config.yaml
n_mels: 64
input: "log_mel"
mlp_ratio: 6
init: "xavier_uniform"
Rows from block 6 of a small masked spectrogram model, named by matrix and row number. Rows with one number belong to one neuron. Each number is 128 + 32 x the weight over its row's rms, rounded and kept within 0 to 255. All counts start at 0. Numbers have three digits each. After the name is the row's rms in percent of the matrix's.
After each neuron's rows are labels from the 100 clips, of 14976, where the neuron reaches its highest value: "band" is the frequency band that holds the peak. Only what is clearly more common there than usual is listed. The data: Morse code for random letters and digits, with fading, noise and interfering tones.
# fc1: MLP up (model.blocks.6.mlp.fc1.weight, 960x160), inputs 0-159
# fc2: MLP down (model.blocks.6.mlp.fc2.weight, 160x960, transposed), outputs 0-159

fc1.29 091:197137108166089155130142167138126115128136207114113170129169111156111158164127126104084172149203200203175130152119104106165089182114122110167153179138091119177136156152125095125108143160155139107181119123146128118107118161099120086143080087079079098142103104113089095174134167180124123174093072113146174130136091173126071197093126163090073138111083132145146143168164122135161197118142116111090156089134152107141159117137123087166150145155110159053145146092137143157125165112158173
fc2.29 093:124109124120112062143116173167157127112126092140159074148141118100129126149146183132124120178135130119175117166118099155165149106097101132126118117121142100096180173093094133138178071165137108173157113082127116159153121069161103124133156202180143134095094117136154081120205072083105136145113142172104090097100136119143148019174170131134117108169185146149091165105134219133078157168098153162107141109081110193119104207134188153126153109080130144124151126154150136100127152149113100
band: 0 to 250 Hz; 250 to 500 Hz

fc1.696 103:083182132175176145181148129121067120170057171123094098102126139178083160105169137187080140175112132113144134170106175148135152081120096156155093072163103129150193095114102119105139095142163149173101137150103131147135147109183104078108156124128125142061114088124135136124110136103171059125168106156093118101148097091073189171184140073096137155047130126158113113145128152161177087100104136113136096117128126160091143116115085139101111085097133048158183114124104092104090097135114117
fc2.696 099:199092100119071146047135108121164107144172125138173121130143136095138129099077105054144158127148131102119071151124100067138124185144142111100118106098119132098088115122120040111140142179111118104153123139135144117130120189085155165135094134142111099155135074081115170129194130127111126175124124130128177142101209136116094050194105134116101115172109093081120123132121169152112187171158114129123193090133136109156124055180119117166163154116120181075111145081132138161105168091156139
band: 500 to 1000 Hz

fc1.752 104:091088073184119097125115166130111169114149130102122087095128132139167156120151112093157165092148154141117129129161161136106088205164127151164105192067107105097156149105141071109150182161109161138102150141156134175063117104134149081165159080172120105102119161112152094165123128165112120113159116097120172122176104153151194186111164119133091114121142172081162094118099160043093192122104153115105110111136141074057182177195062162131176131151120126128135096116179151124097108126119125
fc2.752 099:151127133113105112204084161110043134074126155065207159104137156172129103083134126155127118121144124139115171074140131136131143157136135154155132149120136126120202128185111186131119054123080118148175173119092124130134115096109187070108138105126125096111106088139147163133096134095117131129114131163110119108148130102134176106119093109160138129117118155154163152202120161172111085108150105137099059122135121214147103109076232101095092174124156180149102120108129084150099158069116093
band: 0 to 250 Hz

fc1.362 095:100132127157183145133133140140188154139152071110105148162147153153168143135091142123146170174185155093138091124156106222137151137116087119122157091097116091180137118148121096190227147154136120100112076108093129102168155142153142155161162093079122176054129141122134128119177103078129170126203122159109138139098124128193082142145140119097169109145121117129050104163151114107092126146115115127071135104117118120119129113200109123092111130191122148158069081071106134157154165086140073
fc2.362 093:111148088133101110096113154162080159128167132164146160077154107115121130095097065150119138108175080120198104162089083114139115117127167136162118127129103204119151149131162191102139136114151144112150127158171094152173160133084136122093075132149122131147161128120145120170115129126149147108109143106080082113140091139065159067187165133150064039125140114163128171081186135157144114118198138156166110072095123186186078137081177145154114091126151184165116108112137101116091066167117154
band: 4000 to 8000 Hz

fc1.653 102:122161122052134103136157156155144132100091120114197071167115151195132152116101145087149178201126089167128182094143068096162088144180065145113147119079201102159103130186159151115136124109143177150119083091171092109103101166130174095153129097127170095147135133147135087073107131108174138132116120095097155082121148150125128151164105126073117147143103090095121149114141212143152129137172109153134143144099085158174175149116103108155115121190081150099042138083106113119119152106110107
fc2.653 107:121151154122148102137187157068076130079151133094081163136142126104136059108165132124101147106145100045122057128153187162124097148108155120133133133193113136170110145124101121151100148158074094188136106102134186122182138123090127151095163157162078167169144153145131153145142171141158169168138130150156084096122125150143124166091121128083106151126167150185124061141075107130114109138112159076143080136138148134117128111048180161169150145093059113215147109144103116057119153109108123
band: 0 to 250 Hz

fc1.667 078:148134121121118147116126134109138155164102106123206126122107133045134112101142133144155122188144161138069183155118114093161114102160158121184132116116137141185165168169116200121098100084166095024149069139167105108158136100122176136102126068141120099140177117151134118153139054103087137099156143077160187137127124112141160083153153143137141133085095150122133090146080156173175122107175071092143112117129151135147119172174115156059149150128198146140194152089123165145109106120150079
fc2.667 084:158121104119153137114152077079053141119101169153134114143123130209088138124176133062102155141124139149158056153183131112078074128094115104133152114112120110159129153169133095136181109148173118207167181107098116141120091173140049173104117127119094168102146160079197110050157153138166091097129094170132091140168089172122148135140121168104139151190122081111113177126122146065175143158151167128127139166126115116129135086152110079122095088147142159130072171107104140177129128141122139
band: 250 to 500 Hz

fc1.242 093:132091108174074122125084148148120154132081064105124114114102134098117114077130180138101120131135131158124146153096113137104104144199133133171117102097102113187155136093099157107144059085087148079180133104070131118081155103096054119190086124107131107146138151130159155087085137123144087124092164183145160111061154137128085098128145155146178091136097178150134116105147116184127181130163131124161079163123160137184156088087146137185154014119140126155122149126149126121124136041134105
fc2.242 100:076078119074117089098114134079100176082129179115142185121139155086148136115121128128078130115132161138156110127084177070139168161100064105149092119172128212068147171159151098145109112138083110128117159156156103182082132098121138155085089158144096106160128172082158182091084145126201081115133185168112073133167136151121147127157184087168168158123157118099103123125151192105137086120124145131125142104099123167106128129115211172158113089108119119114099092117128192084122142145156137
band: 250 to 500 Hz; 500 to 1000 Hz

fc1.30 097:118104131108111230128155096075128132135163188100175099147084179086066146124154172134116134072127100104131131130140130129144153113144122083096153123145167118133191114148159136062113099065166154121105142096129122109114142095061122090077169139164153180145191076126109097107131130130160190092109133131157185071048131073115171138136094158098107167078124081133112099120125118139073171130147147108160087122166152152120092170107129133099076117116177184117157102110092081127094105147137110
fc2.30 099:131150121098116097124158077174137194203095087135105158142135115085120071130132149126146149133149085124207069152163126092175160148151155121152104126138092145087114106107078064097154121093066225186152148105133158174135111150114173136124130110151139150179102119142169126126121124103137152144080149116145103174119074116172079162095111054088144086145148179081147069151125123117195115155105159137142154116139157095098162118168123141175120126111088094085112169176088123125149112145074160
band: 500 to 1000 Hz

fc1.238 099:145120138167090121145097126148143158106141077129112119116129128132146162131175052096148072139138145082098110056112134090158122157174113098106110159078156066078117142117201124084106076090134138118134107084111087190134144170153135145153124104101117117165173115142113073084166122112098120087115162101079154132135098167094110158152061130131141112177177059137127148149147099092188143139139113134124123072134133112054124084129125171156204067108085148163136113072087074163081114126162098
fc2.238 095:172124092113139112095154126103089113132105177114130114043129179150162176143085128145122153147064097172107142159148101153155102122132160105139189125143105162188141105154188150136185116164073081087119188181144163045161133111117132123170129158138171075095130159087128182123090154138135170137155072130136126102061142064118135142116122105103134143115080172122178111082117174130100160136127169177114110132083124146167119084070125121103137161189112160086121110168148129085152098096105175
band: 250 to 500 Hz; 500 to 1000 Hz

fc1.658 091:137148124137152186138073145130136175124147100145143135155159114089129149125055088125132114227097092066118108117175218140174182165085090119109110146146130094119135133121171137138109159120160151144167079112072106118153114195135099098114160158173086092143163134116088100123149123140170142181115083142136123118049075139111080106103192182144104105114093115143154114170191122136145098098156155111107145138180109139088103146134112147107052109157142144086098177170136159155124152118092076
fc2.658 110:103109125122081102159117137068169103169088198144099171140093129162169102156118130070128085096068110135179161168110110162095092091155130107088134138106109103171084160149112155174099144152113096096137209163088174146134121133113130165114127118129077180167086147144149147111113163140088131173150129068043094132148128137117138160121138170122133142152153197124145112102156099129116152188071118167180082059117112122144145099095149102117183146140125112117176127128131110089125166221126180
band: 1000 to 2000 Hz

fc1.551 090:138141067113144133086116136108084192182145113143153131085118150124119164162112142101100165115125132134146114070140092125117154064129132196130122088139153151117185176084043158158106073120126164133122121080157155185139103152101079022151146109166096094096130116128150111174164108137148189065088132067124151129076161072114107157102146104108121065131122158074113080149133133095115100174124142061170152130129164137141159125084105138089111139133075104124108117148136158078099104116087107
fc2.551 097:119083106176106126143102129149115103119163158113085066089126153086091110067123116155151129145128118066094166116094134182054143129097106122112124145134065112118098125069181129138109154117188115131111137115117126137137168169155141112121090187093095132108163120111119150149152134142148102101093161165097160157178098150191032176133110158132178104164138146071152175160194141091160063088138142138166119132174130150131154110149163164194149172079093083103091155105120152104107097184085137
band: 500 to 1000 Hz; 250 to 500 Hz

fc1.194 097:109171113149075180103162119155135100060091190097062075078185120112074187092141166160139179153130157121147082076191095144120130141137130130132145100118132086152171116139177147122117174074096103123122159162102147112131180148142119126112128137098064095116132187091121126105095110105135117066146145128151107076103128138149057101162141174113134102130140153092116058140168144129135104138150111108193112121110127074078105089094123164119103195100127124102089107130051115117066147143176129
fc2.194 091:107150170194129112109157192182091132135151080120098171129151139154146062128117079083177117154121117128123147141061113136159165118132169100086158113114098180098060142125144154129163153149097081120102127082141152163131094110112133122076088122149200131115147097159112046217144124085079107128174126154082074117139079145116131148146127099103157109095114133154177149110156184178115234139112105071068101112114154170130162138115142112118114112117143092101087119143110141129161097114104103
band: 4000 to 8000 Hz

fc1.274 102:083104145066078097194114122107068188096106157154159160128155120121157149115163150158148130156186124199174139159112079186107110169154092083151133101143121121139153142099177118095186155096199092062102134120173116128144101045170138130176119122132125123109093136084091123114102114145122135153145145149113131141151102095123088071186135135103158094081149168161170091153098105140185143187132127145114100105148096103142158180127093121135079116142146177171076191158114092075133128142143142
fc2.274 094:122133141202126107084188106131132103164117204113119139179107170076171128177126115149124124147149139156103143143144160111182151089110143138101115139103123119103151136143110136146052138119079179138201081163084139144092156157121119146118115130122122173084158148108105119183137125149178129122108095065132145110084070178124161194072164123138131098150108151080078150162188115064094200110094124131144127159103136140118067113085178116144169106099108137066138121070141099174132164160181144
band: 250 to 500 Hz

fc1.484 109:091144128119123151103135130098104169103119131068110161099117168146141175160132109126136053097082105064149117065173087136138142093136090115169145148071180139154189156099073142162153137187130118154117153153148116154127108115170186148136147133121057097116111186106138075132100152116079145168100215155140081142110137178155155130112094108145124157060163129131165137087102141098119144138110167109115128144193114101139125177082096093115150112176150135090080147103118094169109078128047073
fc2.484 105:152139141106126123077126102212179104103139119158103180190164169092110087115129159109124119154156185116156147122142145097077160143115165152062109079201116111132059058161116157129113101119092147135084154106171128173098102134137117083118172147076192198129104109180120116143181138089104115139182085073138189154129117097159144118100112122143134113168103131116111134165133133140141067097206136167138124122132127157171134105085124174114121089129141113191120089171152097121169110120177163
band: 1000 to 2000 Hz; 500 to 1000 Hz

fc1.374 072:102173188142090146141082146101123122144090150125099164127104101115142149121160077176147125127084144150038134114134098125141166155125156133181136169101093146140180131081165164209103126167107120123135129121120120191120118131126123148083145125093126098139138089157104124078184128128078193133114076125159067157098167075186132151079058109156134143152116143115145080159142136197141156136141131122112132091148144125108118102119110180096182109093139092181110049146067100180112061186134129
fc2.374 064:172096128092160105130138150133095170124124169152065106175171146118153154107139152148124093136127102138194150123163108116137089116138165171081148136157179114148132189091075077089111131135152125140145157136184124117152159121126108136098106139181098166162158160151129184135088153141152105102068174126116099131148072129007144134122123127175106058054131178137083079138132132069103170107103164115139144198159106180130142131125103084100115147113110161135175183088132156138114188086112121
band: 500 to 1000 Hz; 1000 to 2000 Hz

fc1.153 084:103155109059180112129145135078098110169158147139147137140177119108140180062132129128148170128084142154120194128178144085081115181124114161128145136117065149169147114151147179104166105097162106162182136168083126171127107073163151086066147167061118135148164127125114099086159109103154142195149142204100146155133173123107095120088094177131164101095099102111187097178137098083170110122104117137127133091179140112132108118100143106163149111140129187134153139191107163129149075104185097
fc2.153 089:121092069136013153112090077155118119079127129139086095100101154111114141183122152176093093124163142168137177127151153163108137092107161160147113136084139054041102142099067106134109151083121185159123143095126086144109165170186102083179109094120154169109100070113153110154130149142116145093101123089185123121082037104120155117134144102131119107128096107066104133126144123133120088103180159128139099149135165083138116146126115186080139135163069131156124117112115119163118136083114165
band: 250 to 500 Hz

fc1.698 096:141167114167173114065095139117137103106158114109145109162135141173150136177138128139109236094088153112092121098131086140089199196126136097137069111162063104099081210116085165140088143119112166119149120096140132159063079110099089095127127145177083120109089134112120142098156141143083103077183135155094089108117103122121057114123101139133168094150136103120085137067139176097106132112155117144129187162183170129127108181127129133158133100079146168130113091154163134123134119152113059
fc2.698 115:139097134121178164100131161177111153151119111128132032090080106148118125172128154159160081146089093131117148230150117094096133092129178124099163053121138038160125112136145122050136150079111182152141150145151122102137084097134156115127184102074147138147147149123130112100114119087120080143191133124066105169140156119131169152156119152173108113108095142132089112141133120107146182154122170137085108164111118113127097125108132073197108142165131130161083124099089080132108189187083158
band: 500 to 1000 Hz

fc1.465 103:114171165135110088120189095069138166205097172073143189114098091150113136136119174175109113133132076109082151134140108181150129164143128124121126113080088163125171085098119204082151118090095154072135089100129085141179075156119154153178102135120097103115115170165111144112136134169127120132089161167141099077196109152166104107122075157105141047163107160117148086099133162119133123109131191105145150105138108134177134155147195086162133091140158124157095183092137173154117105120101097
fc2.465 118:123092113072112150115090130124101128093131161179166126118164154156152122123150116107122115059126221123146098164117190113087181097123100125125083120149163124152081122122102078169093051161153127160114137148138183134065160113107074126133157096095120185132170140119122146117079157061152192140163152085099149195129134139121163150083203133140112188084147092111115115170108102177116134156124092132131079121108101150097101157129107143154109158130125108104144047156125111082102099161178187
band: 250 to 500 Hz; 500 to 1000 Hz

fc1.351 180:086138096115131121143146058139098118175125140167117176100184068160146144142105092137114195095126133140124102172131138132100157111159095124102110150100115157111159122147126103056142144147095140128111094154054088120101066097101113104140133122127081084107131100235167173125105113196095091151124143219135129136074140131086147181142164195167125138110166101130094182145140114097114132072154158101161113141156166098123163207164062161131143132102087118151135105122111111135132106132096079
fc2.351 132:101106172136095149117135105151147152187163096171097182133175105130146120110126102153096145075134148144178108150175150053157156094154110108150069164105132118162104071113134156138136160096097136203133100128112139132133082061090119133127140168070136078096088093140107115076077121155136165103136129130155124131157101181140100132079130108140133206084135127125195163172140142143164133075086085098164152108104103163130219189161154167107143115130127117161141077082102095117109124070173095
band: 0 to 250 Hz

fc1.542 103:137199098114168105084096090166125120118050156196138147138145126186114123079142063146101135105084144138145108150135125106120107111158096131144160127155077070060175112125115181095096099136099149150157093068147205160060156092111165123156174121173145148120183110098101110140097153149139100121117099143113144128136124100160078131104188157071140109163105166087104148121190128098176161084097065116114120114149154122137109082149141088173112160072141171138156110129144183173160128089134116
fc2.542 086:162105201139113122116161169102107079132141117076102135161138052124146179133147104140147126145157069121124212055130114153156125172113164056139136142096131181133135205082193104124127180076106108118077144166090112144150117184159106168112084160144125068188138129117156152100085134124148170087158149119142097106107132179124084129121106117148079117124131110147171122129107081153088083102167152113130087162134156140088125146137137180057143122154137099109141154111100086081100068132117093
band: 250 to 500 Hz; 500 to 1000 Hz

fc1.482 085:103142142159106117148192074127152147173104171092165115073179154171081092139134130075126146100143160127114150103108092156060126128140129102155151106146092123167127149107147097192204139118139153099067153090140097159051092097132133083155105124111108123116177164150144103088192122154158097102152062112078146164103106123119092103138106160183126161164113172125167153086192131163173114162130157160080160159164181115156109093143186181123143184148110150106145100128128149083127180112091134
fc2.482 091:091156112137140122083087135102107111157168136178133146198112139080152149107109121172166078139144107084102118137146155134222144091149125171126084152101205148088168105180142146043106173123084114113136134099125186114153121065119163161102123125157170133161081085114130158165113125128108119126142194142166121079121137105140153096161108196117166123137168218110119127128101140128125089081118182134146117161094113152081121096110141091161099089100185137095125175127093112166146099152200145
band: 0 to 250 Hz

fc1.310 105:109136041127067146122148149188121120119132129142167176181112027161128150118127148143154143140188122235152175159136133087137089108190113123135102146103147123178149114113147180113082126126145152071101111131137158156146141119074117113118164176166104146162141129132132128118170141142136136146128114097133136127070152077188187117140128167130090113092118192173104095071121119152117136096120206129136147153081141165149178139123188170126080107115175154111142165094108135141145168141194131
fc2.310 114:136119153155123105176098110161070141163168148106142136084164122074085157089112124140096073165121137118124112181186122144126151167100151141120152135137133153035104128173130129140214156084085151184118134120097120057129183143160150152144079160082146150086110171170148099164125102128110128102186139166155148153149083116118130131104141079087195135203148081097135124108114083140089148131154142132080074059127189085134117101107137160135139193174115134143099106133095077100121121136092115
band: 250 to 500 Hz; 500 to 1000 Hz

fc1.511 107:066147124175112109149196070179141106060147097150124171068113147091067141095155059131167164197149140128170097128181162099100103123126093072188114125072122093122138128079190175157095132043117140177124126101175145173110130138107144127152138138139109139091168117100142096145183112144156107122184132180196137184087140116149091122140071117129137115108128142147142117147128097107110143125101158106163112170147074156096085119109082104151115153077092118137102137121151096122115189118123103
fc2.511 099:122080096044104182181126198174119120101168132135113123128091110168143099151160196133127184120110101109107127145125088142130172083127121180085140092140136167151148108129165140107141152190117157102099109120107124134109144140104084161110086166076168087167112160109124140105116117131119131202101083117090102070146146182133149130085077128114086078116164142108147096109113173121108126158139120164105170098147090132157149171203173134044130110116153146098168143125129165109079060099201156
band: 0 to 250 Hz

fc1.108 127:070156124116101125111089129083150098138108122076063135148143158155169158126144139084131128167153114179153137183154028164140146121152120081157093132120130126163131091182118139155177090126141101115129139122177113170153136118145093152090117108159133197129053127104055149170141161108088143154133127115102076133152134166075165084162144163146134208146118074162079131093136151182128125116115088142160101138178127091131127139185172178126175044162143143141085169085151116152167136125147145
fc2.108 148:175149100130178166138037140221151113132101116105161121094115131138103143122185124100130169135117204124142139116078179155144169130104044144118116199131136135034113129102122167155094183118134108138135097116098108147115116163140137070126149175098130144089169120184166105086149094145122083141083140071104159100105126175068098081110079118118116069080138103147130127121127097080137120111173101091087168176108159118115140130137110155085121111119135121127147103108161179154142093176100088
band: 4000 to 8000 Hz

fc1.213 083:114167126158082170139083133151131124082125137099116123131139081177112079080114113093149080171103115121100187168105118138157031098145178140134118135127172080138113131085175133127099188138165141064138149138106099085084141107123162148155229151087130135146146126134062088127140091103168122156135159178175191118172070181146121153170104168099106132081118096094155147153110150102161151119120123134158157156172133078133135059144114143126175098133165072112181134097106112143132077118154136
fc2.213 091:118071163109164157144131115114140136181185080132141096076086122108132128159104153139169106141149094115194133155119107096103096149195099138196088135214104094109104128093100166171141173130150127146117156122128173135150092153162123074155050130136110162111124114110201121155167140104154090089156077129124126193102138111134093144102079153163099053144111119106136169124202124085123204120130149087171116111095133124115116097172063099092107127115155147146071150111169119139138139084089164
band: 2000 to 4000 Hz

fc1.452 093:109138153122177090113084075100117102123178116167134113151102165110119133138117068101135152138094130117145117135129170071158107152079068092118084100163136111121181108179108132188179158106120141132145071098153137122137097098215129058088109117106108137150104121085144151100133118110097201072105167164136169133165141142084115127146141145161072132158096101057109104132159159150122151138159117126086177070154142049089155094136097177123060157163069155104109096176114139082140152169127122
fc2.452 108:152079112102125118207122131190127179139176127150113157069131180158106073054175132174124110109122113122128077110153109151156140135152113148132123149177137118113097073159137097086217166124079193133119118121110070141117119128112179109192148131077087085144108131154078115092149100084137103151095076129097120149134085106087093171135095105111093142115215148151096116114048121123088167161117104118073167112125143136193156160161135178117095154165126089130127157138126100136145145147118148
band: 4000 to 8000 Hz

fc1.167 128:097115162158125144116116162069163126158117113110114144112112158170122143134084164135174185127129102164121136152178102120074134132124120091126139127124123239114111120090120147159105161110158151135127072114165122120097184112119120146043144094128175178069162130131158080118200164120097126137127137136117109103129123081119141049089179110115147079201129155088132077119104121141123175127105074189172172153131151060111072096129106114128106131108132139173160106131141067138140048179154094
fc2.167 106:128125156091146102182171082156144155132111064118116142137148114112209145102104085101077124074095140109090157126127148105133132096130144105181130110127124111232091150095093143096141121095106075133104140119120138159142134116123138095175118121147061104148155122187136203088159139181145097112116095135097061064118154225135144113142113188143103145105148105149125121129119189071123173139115155069075122126131101176173152159099147126144134123090128159095070111134117173086124191086146134
band: 1000 to 2000 Hz

fc1.719 082:095127109126148137156158144128173150201142143151124144137145134242155133161182159127102142161146211149094120140130119240145141097133100076090128152065124098155135129152124137141140116154113131091114169180105142131101097164150112152150170105103076110122136165174139126172149166085165159167105124139098205129124120096139145083137095105142147141131108075169117185188086128188083128132101170151085164142105107143150123060147102152196136100126166157132144154095118196100112125135118139
fc2.719 076:189121145136098118112210142131089063165085119135118095101148084108142087141138112112141137079214061121179171146131117059090115173096158127199169118154107132152090127117099147086127114141103155170100140121091165188129167153145150138106081133126188116098135059115148170064095143179139093085157192092108089094108110128162109118171142143126119105150131147104103142086109149095151109186125111078138109151132152147190185162091106098146143145104103125154124165125161097153143156176087105
band: 2000 to 4000 Hz

fc1.227 104:133105099093091153120129155125153139168125109099149202065100145121143135171135094125135121090179107165136096187118147162127114140063128113129097111121163153084107086135086141122155077146141066083104031114070154098126209130161189157059142104114154106096157175122140124120153142118151102089148158089150160167153143122103181080128123163122142122107127122146080159093161127156118123209168079123111157098100080155152170097114050104144107086186095181110146133132095161116110167137134130
fc2.227 095:117115138127162091111166074079166122111143148149045100181165151097137138141103118128110147151075098101167156069129105091113089173163094138076164179120102079166179129169130108106125138098169200104126193162191115118124112131106073106232162186108078128098063089140108078132126106144123106150081080164129082102113094117133103097101110113130103126112091096138108084128126122108146139088108122175111115133163161107120125103094172131109172138079146134108142132077177075134107077107137148
band: 250 to 500 Hz

fc1.158 095:148097086102117158126190126087125097085120156135171110115163099124134075110063184134132145131055166146185142071107139068128127105138139151139101128057069180106146134143153109118139090113147181118068079145162181188123114098141096063078077091079122141072097094106147116139108114137148140113095154144115137123056104099171142163137111140150075170153110200069175123096113128168111085146091081110128109134184106080111146130118140138055147152133153147124111113106099124126122097105151088
fc2.158 103:147105097111127141168058091151094190107107133122150140187101180167178156162105120129097078122090124125132126150149139183152104111131136109123139083123127102124110108120062162155104086157140116121127114100102172125148151148100125180115159151138186104117142103115147119116131081160169152141093186170160144145151071136195116128171122095099218120072193151150189175109130114123096068157138157151145157081154103164136186118074195159148173150105085162149163110134128099190176114100140078
band: 250 to 500 Hz

fc1.753 099:147182166108113141135148089125122128090174095110111112130111076111102199115096075165131143142136101132176134152099107072117118147163130139128112096106093134162118154159115111133170133076190141142112074114135075177089098154155137128095181145164096143116076133155072155112147146136112145113099171089125142160114197147118149111089117129091102169059102090072199099170152120163134205123114097155135135135180067179095207142088077112111125112101144042148105096099150131109121127153073149
fc2.753 096:123111116154122154162151160032126077060063161153154108142090125118126084115175164142161168118118118130082114137176170159087135105125110075171091150088132108137165035129100164118053172135050098132162147117094069129126154091111150162127100118131141089156152104119166197116164107111145085159130123134144107072131117160047119130132164118099111091127186178150115148137098163141086155144120176109170134142146145121108138142122166125159141100090164205147117120114154177131137100143080104
band: 500 to 1000 Hz; 250 to 500 Hz

fc1.24 095:106146093128129170118128128156106171090127070083127104168152103129139135138142157190179132088079164146129160089094128079163116169133147118082111162077101076079061125092123110149134109123106140092138078065157071120123137140112133167124168110101078126120169142117135141165116132137190150113093198115062121088062106188213107175116069175109170092089125126098123091109140089149116138192110085151165103068137144125134176124114104128138116117100092128130126105158128058112085150129149082
fc2.24 089:146158127159168117140148118061100149123138159120146084148105085095068148108192093096066090165128166144126087139130099170119082125131127096131153134171159111129143094183093153081136118132170090165103203123155162103093125100126085142126133104084130157127077112119073141135160112078079102147179069115121190137135186098078144073166112132088082086136115082138080136115108105138099186064156127157114126134121110047156113068150093127097168124141145119103192136130172144128101144183137170
band: 500 to 1000 Hz